From a checkpoint of a small masked spectrogram model: log mel input, encoder width 192.
Rows from block 5 of the encoder of a small masked spectrogram model, named by matrix and row number. Rows with one number belong to one neuron. Each number is 500 + 25 x the weight over its row's rms, rounded and kept within 0 to 999. All counts start at 0. Numbers have three digits each. After the name is the row's rms in percent of the matrix's.
After each neuron's rows are labels from the 100 clips, of 14848, where the neuron reaches its highest value: "responds to" is what is common among them; "band" is the frequency band that holds the peak. Only what is clearly more common there than usual is listed. The data: synthesised imitations of 52 everyday sounds, one a clip.
# fc1: MLP up (encoder.blocks.5.mlp.fc1.weight, 768x192), inputs 0-95
# fc2: MLP down (encoder.blocks.5.mlp.fc2.weight, 192x768, transposed), outputs 0-95

fc1.613 097:492501498502538462510496537464494516544502504479477450519524510480517507529480434510489521478499514524510524527492514513490459445517504478429526490481535526537492523490502487482504526482510491562476481496518528506470469446481520475513486474522514482494570478513513494494509496515496512477
fc2.613 103:514514482502503514511539477542464507520503510503510443475466495499473488510478538480509498489534514470515497485523503506552484519545494473467434490520502523495505493520500515500533544522511469491483485534505539511517529527521478510516502543519517515439502509526441517494522533484490524473
responds to: signals; rumble; siren
band: 4000 to 8000 Hz

fc1.109 069:493485506522493531518513503510493535512508521542480526509473503508489540517482553504442495499494515502458486463541487506534496504523474469501522526499472504473467518494500498519470484517496483461465518518458531547524538460523552500503510486476520526445494470484480524530534460473488455519
fc2.109 069:451493515497507478486519472520522495509540491477534520497478513504518424561475526498508525524503472499512511490541497493464509509523531513483458477463504465561472535511522505514479498519497502482475478481501503509494500517516466462509499503492563513543464469517520494437559518521484482476
responds to: electric buzz; machines and effects
band: 2000 to 4000 Hz

fc1.674 066:500524514492491517466500486447494496539485532489517543479521443480489457474528541481526524523485537435475509501477471504514501513511519491468459505530500524461503494494503458520499496519502495547488518473510476530493467487506497540470504487487472448517483506529501494524470533469535479507
fc2.674 064:504500551479481506534508510511478485511474474483495472504537561478514463515540466482486538497516500503501499485479520468515505500515444464525483523471529520560519488451478470492483521510475454488503472489506516494502478536530505458488457436485503505510471441506488482546474507518528480487
responds to: household; coin spinning
band: 1000 to 2000 Hz

fc1.172 139:513494489498502447509490546490490514486463513531480548498525462535496484485445487480488537494503516494509537475481497541538556507516526502502530456478510459486434502505462442525469524517501557475528498484495468462473481501496506491572502498526491518477490516478523542498508509471498510484
fc2.172 115:527486578505525546526481496577512460492533493496473546443518491482543496548501433509520481494483473472509507522519459454478472491494471436485520482459515510490504530484474544448499514475501490498471508487488521498466501521504488500510504498515514459511527481522504522492508518536467466496
responds to: fly buzzing; crying baby
band: 4000 to 8000 Hz

fc1.202 103:471498467512537525481479537507486483497484457533490490526513490505494470504527516472508512504492515490503481472519532481542510532452491511499482506497582518514507496472527493434501475492517524486486518502506538484515539473511480472487491503528528462489448519488509495483483469513527512486
fc2.202 107:512472474516471513502507491508478517511511491518494533490470515510474514479535484485512491496480514519468485483509485507518502476505553505523486529503519458537488525470487502492487499531498498502471527510499523483483497567490507502449530480507455496509524544540512493486499494496518491436
responds to: signals; church bell
band: 2000 to 4000 Hz

fc1.434 120:495521501533502531503528488498523525479537485496532496483530522502520502504457540500496539520514514546457520543490486495451513513431534507467494509490514539516502489484471500556541518495510481511500525464532494497504506498497479507505475511457506464492493490506510515522497511503471462540
fc2.434 118:482469507463461484450520441522474534470519506520536519487515478511516498534497497491496472444521477514515527493517496495487518513522529484496517521485478520508518510492490506471477477492521490476521513501492503471484570517503507534529535505549465489465519537495489520556489512489510524512
responds to: explosion
band: 250 to 500 Hz

fc1.226 090:511505479508526525505499529466543491494492517472536521458537492469473523474516560484521472478493510521492517485498501512511483489494529497517487479562494463475483517452496549486493492538542510507491537505519476520490499522448471524483484516455475543481499481499488500444435474527505491554
fc2.226 084:505497451491479507507517512491504534494481482512494497468564502565501443498507452505518543488497507514483489492531498497460529510489519576481548507482528546502496503497508490547511518516490508494501507469451510530554546491512475518528458501513543465487485523537504459480538517474522524505
responds to: machines and effects
band: 250 to 500 Hz

fc1.203 095:479509483550503473475484517514478509541514512512496557527492485495502525495554493518474544456501492474501467492533500480502494488529507494475493485489490487494510504493497496505491457503486493536446469496503471466481490519525479492489431475509482500492493493497542474500508531466547536458
fc2.203 094:503502514476441548480536492488497485494500517536481476447493512519511518522505476499492459543475498503455522505492490493477521473464497501514480501483514493523482520488500512502500513517482527476575528525475559505540526462510511543538566502487529496502510485497457540512480509523452445516
responds to: white noise
band: 4000 to 8000 Hz

fc1.495 122:494534525476509479479515515501484517449499534496546459536485504473500503497524527501472477432517521540517480447518503502541515543523490481467469485501488510511512501461497498532486549525495470501543479505504502514491509487489530499538519456516517539503502473451461507493543503516516538521
fc2.495 128:515482484527520505512531503527514503490451494518491522508500484488486508503505508535507484523472512507488546520504481492508494461455506457544526555500515497497468487536465473481502474518492474528467502478506522531524431496509509460516488458492518494478517514481515477512540532507477510485
responds to: household; clock ticking
band: 2000 to 4000 Hz

fc1.541 082:505514505503495492523481459567478503549496482434428533469446496512480541535491527494545541494510480477497504546517519548447506505520533490472481530497516525530484491508532522501480506500483535503495489523490494521491480453512507482506502515478511485526483543474504466468511499542488486524
fc2.541 089:458435500472508483485529526442517494501534476516523535488533484542524458469547506518445510485533520521449512498522529464511497525512538472495536499520474516494492486497476504480523514537486483435482477484485516504494504502483497520479450511507483505489470473516500491558480491489490517503
responds to: explosion; nature; wind
band: 1000 to 2000 Hz

fc1.708 057:528538503503434524458506514519489447497483508496538500495492524486502515537513503494487477500549495505496445486535544489512483503523489487504515495506491501487543482502480489429448482507519554502507483536506517512563541515516489491493484468511519514482467473500515483507505470466510476460
fc2.708 056:495490507508502523514461504543505520504514490487491504497524457512502459540489520480525572462486483534484519533459505522482522523502482529506473509472520514538480539519462474516495541518486492518503497496557485492508471521485459487497480490520448492498485522522525482464502492519489519503
responds to: electric buzz; machines and effects
band: 1000 to 2000 Hz

fc1.712 068:492514495523520545547469492521507522469509515474480467513463488499550509498475472484476527493520489550502524483496492476460491531509477483507521531533502490447523469538448525504473493490519494484514515514487474519552475515550508524459470527508531484505521503519521480461483541495422549464
fc2.712 060:509507506510487501498488511480470508564525494495500492531540507514492511500513537504476507515499478452457470502470510529520516481478506543486489495454467513512495470463493479537486531510500526524510477498492532496533551484486501489543499546444483520535470564477525486493494428480501450480
responds to: fly buzzing; animals
band: 2000 to 4000 Hz

fc1.409 074:492514496502505537498488502503463511531502512430509503500516523450473481514553531469482526494508507502481487510485507483467519502513509490457514521487487521489510492470507488453484513503528569476510492540469523486529447469541510507525481486495491500524511514522482490539556469542460489457
fc2.409 077:475517497472492498511522531476554485506534525548511472494517471520492496485487492532505448491501512503493519511437463493449517500522461504541518478539521495497479510528529487497494490524448496512522487537518507514501490498522529523529482513524510492502480496473498481479464485525491496504
responds to: engine; phone ringing
band: 1000 to 2000 Hz

fc1.250 060:505520490517503488492510500547508486497521508462538540510487549510501505501512508510496491489527489516489508520518478494523523518449475478498555476450488495495504487510524461478522517504464482454486530472504472514518516476544484446484469460530530466542557541487484468512499484470537445508
fc2.250 062:494504544486456508493538510484459514508474435549465457515489481515520493513465457491478541510516530477465492479497526517497488523529505518534482498533528473510510481476472496490483488478550536492519464500513514470497449483473514555493536526485479505518449480503495505507504516563501509498
responds to: white noise; thin (high-pass)
band: 1000 to 2000 Hz

fc1.296 134:482492525499477500472524464482535490502494465449479538489519480494491500518496519520506479517491482485485485457521512464506541492512491477507498521524545516539465489480487524462457491511470509545452500493539486474508546522492489486485481477509511471478519487493509476545509496525501476521
fc2.296 142:508479515475477481469548518511517543523494481477476479472543461524503495525531484503477462520512542479529480487506475525486475518507479517495483507537471494487507504499453490548502495493496490537541458507492487501476475510514464469476489496477556494552467517490516512531564503521508460499
responds to: coin spinning; drum roll
band: 250 to 500 Hz

fc1.737 097:496492534488438535478489513468501486445475483509481489499450478500448514545510500560509502499494506500531534548534506503467497516522523495507473537487514528499485515485529523496493513503493494464540519510519546563435506524445518517498536533493510523517482515457512489494479482464488519513
fc2.737 097:507537520482546441522506536556473483509506498502541534511502505496476506497510512454486455500524473511471483449514487554487501501499487526465516478487468520551500514507481509520488484494490511526534494505481503491578490478525527466494494446502492511480497523530475513512527517527476492528
responds to: machines and effects; pink noise; explosion
band: 250 to 500 Hz

fc1.527 052:491508500489537501506529506500439460466526485476522494546462479493469506461501522493472481493478552503490481456492489497524493491561512503511506470490445536489512510489495462519504521481535504486491513511501467533523503507537480547515475499501485507486533490504514521494517470488523515516
fc2.527 057:519487479454502575526493532518526543512462463495491502508503532490500470485503492496499506501541502488491525519482522503511471496496469556497510535514530497538520493484507533468510502522468558480512463526477502490488515528450524465501434512537507505538479498526512469507487506543483453523
responds to: reverberation; text has "room"; text has "reverberant"; siren
band: 1000 to 2000 Hz

fc1.762 105:496494488524502555500534502420436514496509513461478468482527502503532502492514499524472452479530465524545525507484516502480440463490466505475459483465485507518522479495470511516492484501505476472520499556521521505531474451505519451518499526480512479534509499469467521521500495477536501482
fc2.762 096:480530496470479461488512517521517510504496496515496464531457442507522463511516500506501480538506498494476508526525483478486527531490509480512498483512478475515481548468523495506522514508477472501501497496519490472515511489550492504468533528513504511535465514523529504504549464525486495493
responds to: signals; phone ringing
band: 4000 to 8000 Hz

fc1.246 101:501489495520523470555472476495537519520512474473504530476519511494507534502568471465493471509493544484485570481489495528477540538498510523517498500518510514511474504462494468497459523461564506475490449526501510521460497514519472494481473484468506519510510487507525479462511499482466502491
fc2.246 107:473548549503471457508524530541494497510510450479519467474489537506515469498528523509474457491497512516479487499522495491496547503492493478475524498453501525499533495480541526544515536460529499530509488509481526508527516499484513536487485514503498513506470468456498482478417507509478558492
responds to: white noise; group: nature; wind
band: 4000 to 8000 Hz; 250 to 500 Hz

fc1.253 094:505478489504483446489514482482483512547522485491477518487521527501462492477514494508526544484518494534443507476549519533481501510472512500482479512529494542496498458526509467518479468522512518463525515460488446520492505534505486511510460499532502523494524523497490498477525493503468549516
fc2.253 093:493480546528539528500544507517511537465470495502475516502492471512538475542514459461518496470471540493517527488502492502458520502489488464526470497443480488517481548498530494522511509505461535496482487521515541514477497497504504502518491486472484494529508445495457522495488510474516520468
responds to: people; chatter; signals
band: 4000 to 8000 Hz

fc1.619 119:490546500521518495528491532501461499522472482484483491447498495468508546485531517468501447498515448490497482538477494491485523479515485506523514503489521543474437483493518479509465524486483496476514481514507504501480503523504469498425499487541499475494476485539489487523528517478526527500
fc2.619 124:492506460560490519533508502502504495506480522517500472537474525517491441522468502514514472507481517513478467538500481471483535536504475530516527485522545516521506503507513527501489490454510500542510507478528537488439497512487487512487522462541492532496477473486492505534517531531503475548
responds to: people; laughter; sawing
band: 1000 to 2000 Hz

fc1.620 041:476478477527526536460454511529495500516451511495490494457503515497464491491490490494499511466525497500505483522539510446555496539466508535483450490489528514520527511495516518501515517490502499494532492538519489493509488459532487480561511451521526494533499471481452489468503509524507547482
fc2.620 043:499515511460473471520536525485533516442545490478488460546504458506520490519532522525518492490494463518512544501495484525420521481486521453503532517516519522539485498506485496518471489537525492488494503490463507530504507514488524539475505516517488476456525515469508486513514493506498475528
responds to: reverberation; text has "room"; text has "reverberant"; white noise
band: 1000 to 2000 Hz

fc1.655 098:537520532496532487512509535505470526486514493543504461494477471501469531520460509486495525498446460497487540520460526461514518487497505469478492522542514539473502519500532502512500482506528528501491502537512530520482481469534485466491509521490544474552496492527510479493503526483515511480
fc2.655 117:482527496462487511473508517507515498549495506501472550487516489505544481451537457472469533551463491521510509476492522495539484569472508506479472520517460531532509491510519500489477536485514522503470485485511543453526492497485511490470504515489490530549518516529520482544473505490451531528
responds to: signals; beeping; white noise
band: 2000 to 4000 Hz

fc1.135 123:526530507544482517494525476471505487453487511514508533488446503515533491556488540512537476495506497526491509514533491522504453489535472515454511512475494510466497534486493478516512547555509483491477480495428511495493529461486504517498523483508504505508562504517515457540510506524515483475
fc2.135 120:437516510509493504513513499446517460479550490489519551481480475490488499493485472498489503567506469481487527480501514504533507484511489478518487487513521515497474513488497489505510517455472528509508539444518508472480442517530519507474521533479520506510520511529504482515483510527523519548
responds to: household; typing
band: 1000 to 2000 Hz

fc1.301 073:497476509518483512445482504504487490494490497480514553536526515499492516439482540497490497546517518465506483520458532497497519475491505481529534484514470478514504442503476531501510520509456484495506538474527487511507538509484498551508513512497468487498513480494496492540476445492510542487
fc2.301 075:526521529491472463474497490487543501539476522477495493472488487518500517486511472546505529515442502483465542527494456514493488499499477433487545561476513475523502504512517563512477503525493461457473493512498514454515482513528528460479447511525533497491483490497506493465505505519490504511
responds to: reverberation; text has "reverberant"; melody; music
band: 4000 to 8000 Hz

fc1.70 074:459449472497527492531482483492523514564477488537492493468514522516538509519481527498478486519502489526487525501518529483499525529514540524522466466489504498531496457486508458506504484510499500480521476516425496491499516438528453493503522481479490513487513500525451503506457536503486477505
fc2.70 070:513535529512498479516514500495515519443512482467527513505502491463477480498524520533524515483492501538553504486512462505466476480493454494463515502483515550452475525517509446469502532503539503522493498472490534518519479528510475463525535496471512485515505501479507492510556455487475520520
responds to: reverberation; text has "reverberant"; text has "room"; white noise
band: 250 to 500 Hz

fc1.562 110:518535482496506526452524519516521466504482516492493494541538515456480546485477485517530520541486464498487462490482505473509512482497500488513518502460513542508500446469458485546529497491462520501505524524523477522505525513492549572557534490489499471495492467486505491457485481455455534490
fc2.562 102:512512500514456536502475520495503516484489510455543539472500490489518489494489492496512473551545505452497474557483534511490508541512499489457510483500544500516510497519456479494499491497504529504506434520510504481503486550481455434515456494491484512504512499524449533514485474517476464474
responds to: fly buzzing; animals
band: 4000 to 8000 Hz

fc1.476 111:534541467508508490502468512523481466489527491495475514466484486519528525468494469510504536514510508479495483519491491517532502503478494492528502482504453505510455485488490521545532504468494485508463541462459522512481472472530467485495476470495535512500544475534496489477528486478519465515
fc2.476 124:500556499470465494463507510500507551518528501534509512496501483532463497500520506506523450488513533484516502484497492536492501514494496538473503494501499494512511558507488485483502458512481492484535484542480516489514471534456548515490505469518475519462519451460493513496468520516508519518
responds to: explosion; nature
band: 2000 to 4000 Hz

fc1.383 116:498486529485510474491508518481486490503541477473465528524498510525494549479525485495519462502544488528518525488514461485499447500497513514487475515532494510517529488468507550490482562502424506501510530535502473497514513476469501475473506485532496563489492526496489475532492486489491529453
fc2.383 121:483498481515495491485527473482524521498477506482507488498506470515476473493457501494499541511502482443492532530532468531554549487478510485503511492484466471477516460495506454504528488470517484514508533484478467531500472529533527519526517500489505474473500451499485477427501460491500494514
responds to: white noise; group: animals; crickets
band: 4000 to 8000 Hz

fc1.75 126:461523522464527516492500502489468512499480541518478515524545528500477549501509476534531500507524456497489535475464489503517540492515473523511513527489479477518505444519488533471483462506505501463505504474530463517505533496507499437478510528517479504536454526524506476552477469475522502532
fc2.75 110:420509435536490448528539495528494493518481485479502464517490489478473450491510491464501447478501507477519463486503547506480513483529499465503475497510527516527525505517509459527512518505495483544485514513502504522452509515507538495479500469498538496491465510517495544511542527512551511515
responds to: animals; meowing
band: 1000 to 2000 Hz

fc1.417 129:504473468494500528525504475520509494487514510508514480534489554508554482504493518524489499478486482477512475479528511479536484516510520524478476486502521526517481458506465522483504546478493448441508514526497527489482489511522484501517445520430493475550521542500500528452506478483458421509
fc2.417 109:509464532509513485464471480511522516443481487501511496508528550487472540491526549476457561541525521505440479494499507474487516466481480518451535493471491502519494513503509460488475490465483555490528508509479472472523511536494504526521518528504486549503487492521465481500517485470572527555
responds to: fly buzzing; animals
band: 4000 to 8000 Hz

fc1.227 129:497487502460510431472477491477527486493494546526484485490514508477461489516515518466481513517529509489490485498519544481482525499507509548519502501492450501504519505490524504494486517544533466494455452483490545503525520514522527513472471463527517490496497502508514500476505511514482498510
fc2.227 126:520505468506476537507538479532501505485511501495455537481476449520488476497459493517496493485502486486473544498525510486478492507491509459495541530553495473521479508513541492496534511491452524529491474501492489513517500527528472492525486514500453482466476502457524487477462471493502487467
responds to: electric buzz; machines and effects
band: 4000 to 8000 Hz

fc1.740 056:494519500499498477483474519555491499504479508520491488464515501577518506501493510508490503513565485520536534441510494460529495496490488460506497521496560469518485474524504500499505492473489524507519474500469475487512494545521539514474495503479504513478496499516532520493448538472508490510
fc2.740 056:515492496507497485502545503465487488531510484498489481530482475439500461524526459494543526531480553540462489535532491475516478501447502534496458455477465516468515524472486456550444505507540483506438490510494498461482513471494470472508519516471535466539518518529508477523522469480507483500
responds to: people; crying baby
band: 4000 to 8000 Hz

fc1.432 140:564517523522524510529484546521473532482477477519453530501457530527524467487510501496461518491535514479524479477499528472469481523469476515519483508486510485513481459521500522494524520487479527466502530491526511503498494524470472509561518486454475465459509488474521485474462491488527491550
fc2.432 146:480536515466474499492498527525472484493485507483466571505502492529513489485498472530501481519469498479493505513531510488495489509483523455479500501531549484544522454520475507492507494499450544542480473496478465524511494529491483514538521483495484493508473485523536499524484508479516500448
responds to: household; typing
band: 1000 to 2000 Hz

fc1.679 133:483512514516544521486537522539498534507476476502517500518510522555524489502493479512475511492472543475544497511498508503481446475549520484526538488506491485503489536513495456487478507522485476527457497470516508489505456535504475501523471503517484450517472477533488476481528472489491519467
fc2.679 134:510524463551453481508461484470506493472536504524490541491464482480505466486498497513514443516518469525475473501535512499524554467509462508462453502454475506502499487498521529497523498481477523474537517525499489517473490487505522531511525526488516518496529497506526510499457529512524482521
responds to: household; mains hum
band: 4000 to 8000 Hz

fc1.493 113:514527477504487507456502508513503566466534502575545511497456487542464483499519486530522516468516501500493477495470551500504511538483508479492467491526465519508515468497493553490504512527502525501523526497499523500487497513497482490500482493451522417474483488468481487497510480479523484468
fc2.493 135:497512513499473529485474509505468479517528499463488515470502516486459476507505490512461521534462461478517535495496512478490486513484498487502516491491506499518509482481516542498557537494495498543476449494500475511478482484506530476481496525487483489454524465527543497529488553515550452502
responds to: machines and effects; explosion; white noise
band: 4000 to 8000 Hz

fc1.534 047:560506490559486536468516520449519452478550544483494472552519524511489442492509508529499490528509514479441521478483527521533519523504484497455513462496462505502438490465446485522496524498520481525534539534528483520514480494482478441467499513539513494501473486468502550473475480451505490489
fc2.534 048:471456474507491493533500500535486500479450508518489574495522497503489509481478519472509538466497482512540468504490483481483488481487449488520479502506481515504527501529535552465495469510516499499460464494521530499502520502514489548496489483479511472474513510576504489545523524545494506459
responds to: people; laughter
band: 250 to 500 Hz

fc1.608 077:486513529486494481517517479520517503517525487537514524501486501492527494518486507497486552467506507525476500483542444475514505545490482466542454489515443515465499517483482517522533484501458476514470552531475489501502520484479489475498489496531465496494514474477491492492465532454557438524
fc2.608 087:491465486521500494479516548506542493519492518492497487515512478493463512492507464515501475535528515499497508499487534542447489501497517558478496493526519494520464502493503528462510500532528539455507411471501525480486474462527526518507513491511546517506485523463461498512537507561493537502
responds to: coin spinning; electric buzz
band: 4000 to 8000 Hz

fc1.430 112:525490477519482497470503540495510516503470503482493483519535503464483515499496493534512513523507500490482532429512478500500469521487519529541501529479471540453497506469488526503487504494538497515478554502485492480470470529540478479475547521464497470529473521513525472464506496472501512496
fc2.430 119:479495499483537517493511500461563531502562518486536501502483535526509511491517470507460467524540495483509495562518512517451503479474470516512505443534476479504504529529472482462505472489473505510565474539503509523475516480456527528524516510499484533478493470514512513511520516511532468446
responds to: fly buzzing; sawing
band: 250 to 500 Hz

fc1.353 107:526529535507494518477495492484461504549527479525483496506502494489522492503480501469479582486492513483490515499507513490517489504493515486531469473471483495530470484525500505479480440549483517502513474511536497506483470458515542483513542529496489545489474493492477499508507485449497480525
fc2.353 101:471497453487517495492495459460506483484502491505479484470482500492511523501527476497470509506495473557476512483482535505505521524489496533508567513474516472514527509467486458490476490458483515522499551455517486484521505481492488471485487506483508493501491497506521495426556539490519532478
responds to: animals; crickets
band: 2000 to 4000 Hz

fc1.759 124:514533498513490539524467528516502492497487515481460497512458535500493509471520475462462511491489511501478497494499497484485555533551489536485496501484486510530507518514485525495502516547463495537486499528494484447488465468515517495468511511520487484543521504527535515526519519513502529514
fc2.759 101:440502455464486488491530491489507552535479535500486466495538462526500522477450541501460513512495479479489511512499538517486509553450482531479503522467494490477521477534513442518491515456505546528485546500538493539509530517519458483490461536467473534491491529480508478482501519500535488503
responds to: household; typing; siren
band: 1000 to 2000 Hz

fc1.607 075:536500558495516491435468476485537484461496447513493523552458486477503492483492521500500530469470507525536510494473454495506499536496494476558501453505477508553516522485520476492488487493495498520489539476492530508536500513529534484489489461534507507497506493503470488497508474478515499549
fc2.607 083:489495476572500499507523503503463475557519511495498487458505490492500515477470466489507474495528497484473505535532562513491510439519488536466510511543530515470513496500459499512518498502488527474500496498490473511471479497500464504488545541500503508497525475520497494487472499530520539493
responds to: reverberation; text has "room"; text has "reverberant"; group: household
band: 2000 to 4000 Hz

fc1.274 118:499491527493526522542486503505513468526457527471471493506442498509530512529487508546504565487502477483530522532525443497507525521502527488500519524549499568491477527492459488460492519496484497493469507494519544480505491491532543484452505529495524486490550469497464459503525430475506490513
fc2.274 110:526466452504479461457506493526508520524507527441523496482520476517515561470459468467529458486494520509495470493468528517482504491517475499480484518484514506508546475514490511542493465433516517519523496487516506514529522513492496499529506496519488536515481503521472526480493504519486486504
responds to: bird chirping
band: 1000 to 2000 Hz

fc1.370 060:523523474520505481448508490494485516532513464498490545502523485487465474523489525490515441517473517462497541496526488512502490508527534500477464504532502495521493476494485485468493478526518500501490530473496467499479488490506510522473513448556496478479526509507524488465568465576498511493
fc2.370 063:489487513502490508515514499506532487525467475515495477493460506495543522481546514476491501548518515510448512493490480485498474487489540514517503497501553506529483508528551475543502503466470528491518485512514548526492555505496453464508488498468490507486509486543526516509495480479485474518
responds to: people; footsteps
band: 4000 to 8000 Hz

fc1.554 106:491502475508522484484491562518517474512518509517507501477496503498537488534531518499501519480500501519483482499467525517570498486493479503483502494490529503501490472467493452496521497508493510473520513497504519491521496506525470482468460477493522511507466500519496514489481477469497488515
fc2.554 101:486533511508500511479535513512516521517501536491553494518522513486508474502494477512488465503516446525526501490526518474488456512519473411497515482501441493483546484544493474498549439473501461491501472529520535459494495496541532536502538519476535498514523456477494509496504492519519499497
responds to: people; snoring
band: 250 to 500 Hz

fc1.150 126:493462529489548476537500443511476486517460501482527512466495462519554483531515487523540520514505461486531531497483477503516487492503508522504416546472471499490479475524493554492417503500467542481505503504480490489505475488545472523493484496516528518539507533490482478525518529526498518499
fc2.150 135:510496497483487497446509502522499463491517505466503481495515500529486535506485496496547512511576500532492521525504526512485468479455522557528491472494511478437481520510444499495559448496469466523523537477517483458506517469475546496555515487515527484470498506549526538493541538437478492529
responds to: bird chirping; crying baby
band: 4000 to 8000 Hz

fc1.416 103:501522522487477528470463462483492451503516519512524518456464527501479496519511518481499505536445520503539496470508472501472518473494480473505499464500456520537499499516462469466494480514522522538499494472426483477498471520489519522493478547526525472496517489524462500459520481526491473496
fc2.416 098:514523479533527508479539512546500507537469453542443485530502506512483476514542510493522499511533504486481514519515487498524511466508512484538500506478523483495495513508493491531500470538471487481482516492550497508502507508505505479491508446493465476472510517480523530528469526522498509523
responds to: machines and effects; explosion
band: 1000 to 2000 Hz

fc1.69 106:508497503531489496494466472515460527493498450459515509497508504520517495499518478513496472496512504512489496528547467508504505491470489531546480558533472530477489467478498513527506510503496467502525508483481476501509543506492511447488489501507486518510526511486538491498469503541496477512
fc2.69 097:498483484546487473502529474460487503493548537528508501513454515527496475523506478484470515504519476497520476472514477513533483548524489458481544466480509503509491538494548495475507513506494492505485501521482508522494490486479512509502518536475540519432510482499480467498470496506476516460
responds to: reverberation; text has "room"; text has "reverberant"
band: 4000 to 8000 Hz

fc1.754 126:464499502518512535533510539503483461558508502501499512531511501467489527537490504496557486490508482531515541482496514523472466483529513479494475486477492508511455482481494484541470516514525493509501543458469483477489424525542457505489498488493467520519509510563514515510516495508496512465
fc2.754 137:489533533510479482481469500489505501482494513532497509486542462511503480460511497513512480486498483499489512555436452456475494506489469467511483523500521526499523510503514465487539458520482489457474453454500491525493505464492516512482464478486523489510479490488549480497504531561510484545
responds to: engine; machines and effects
band: 250 to 500 Hz

fc1.211 088:472484457501512477546569480478523527500563493470507505475494467453470479502482501492469471499492508505496521487469497508486526492495516471488500508519505497541503524491517505499487462485482528533477536471524506538514515552500526444494469550510505512514488515499480453553531458509505547509
fc2.211 084:496490502506542513478458469474462522508484497514501532542455498508507515488539514487523536554511473443504514470537520486502452488518494499505478437520522513504483493484492532493469519503501523506514504544507478466523509481466485495514532461474512483499512455482486527468470554492540487496
responds to: bird chirping; beeping
band: 250 to 500 Hz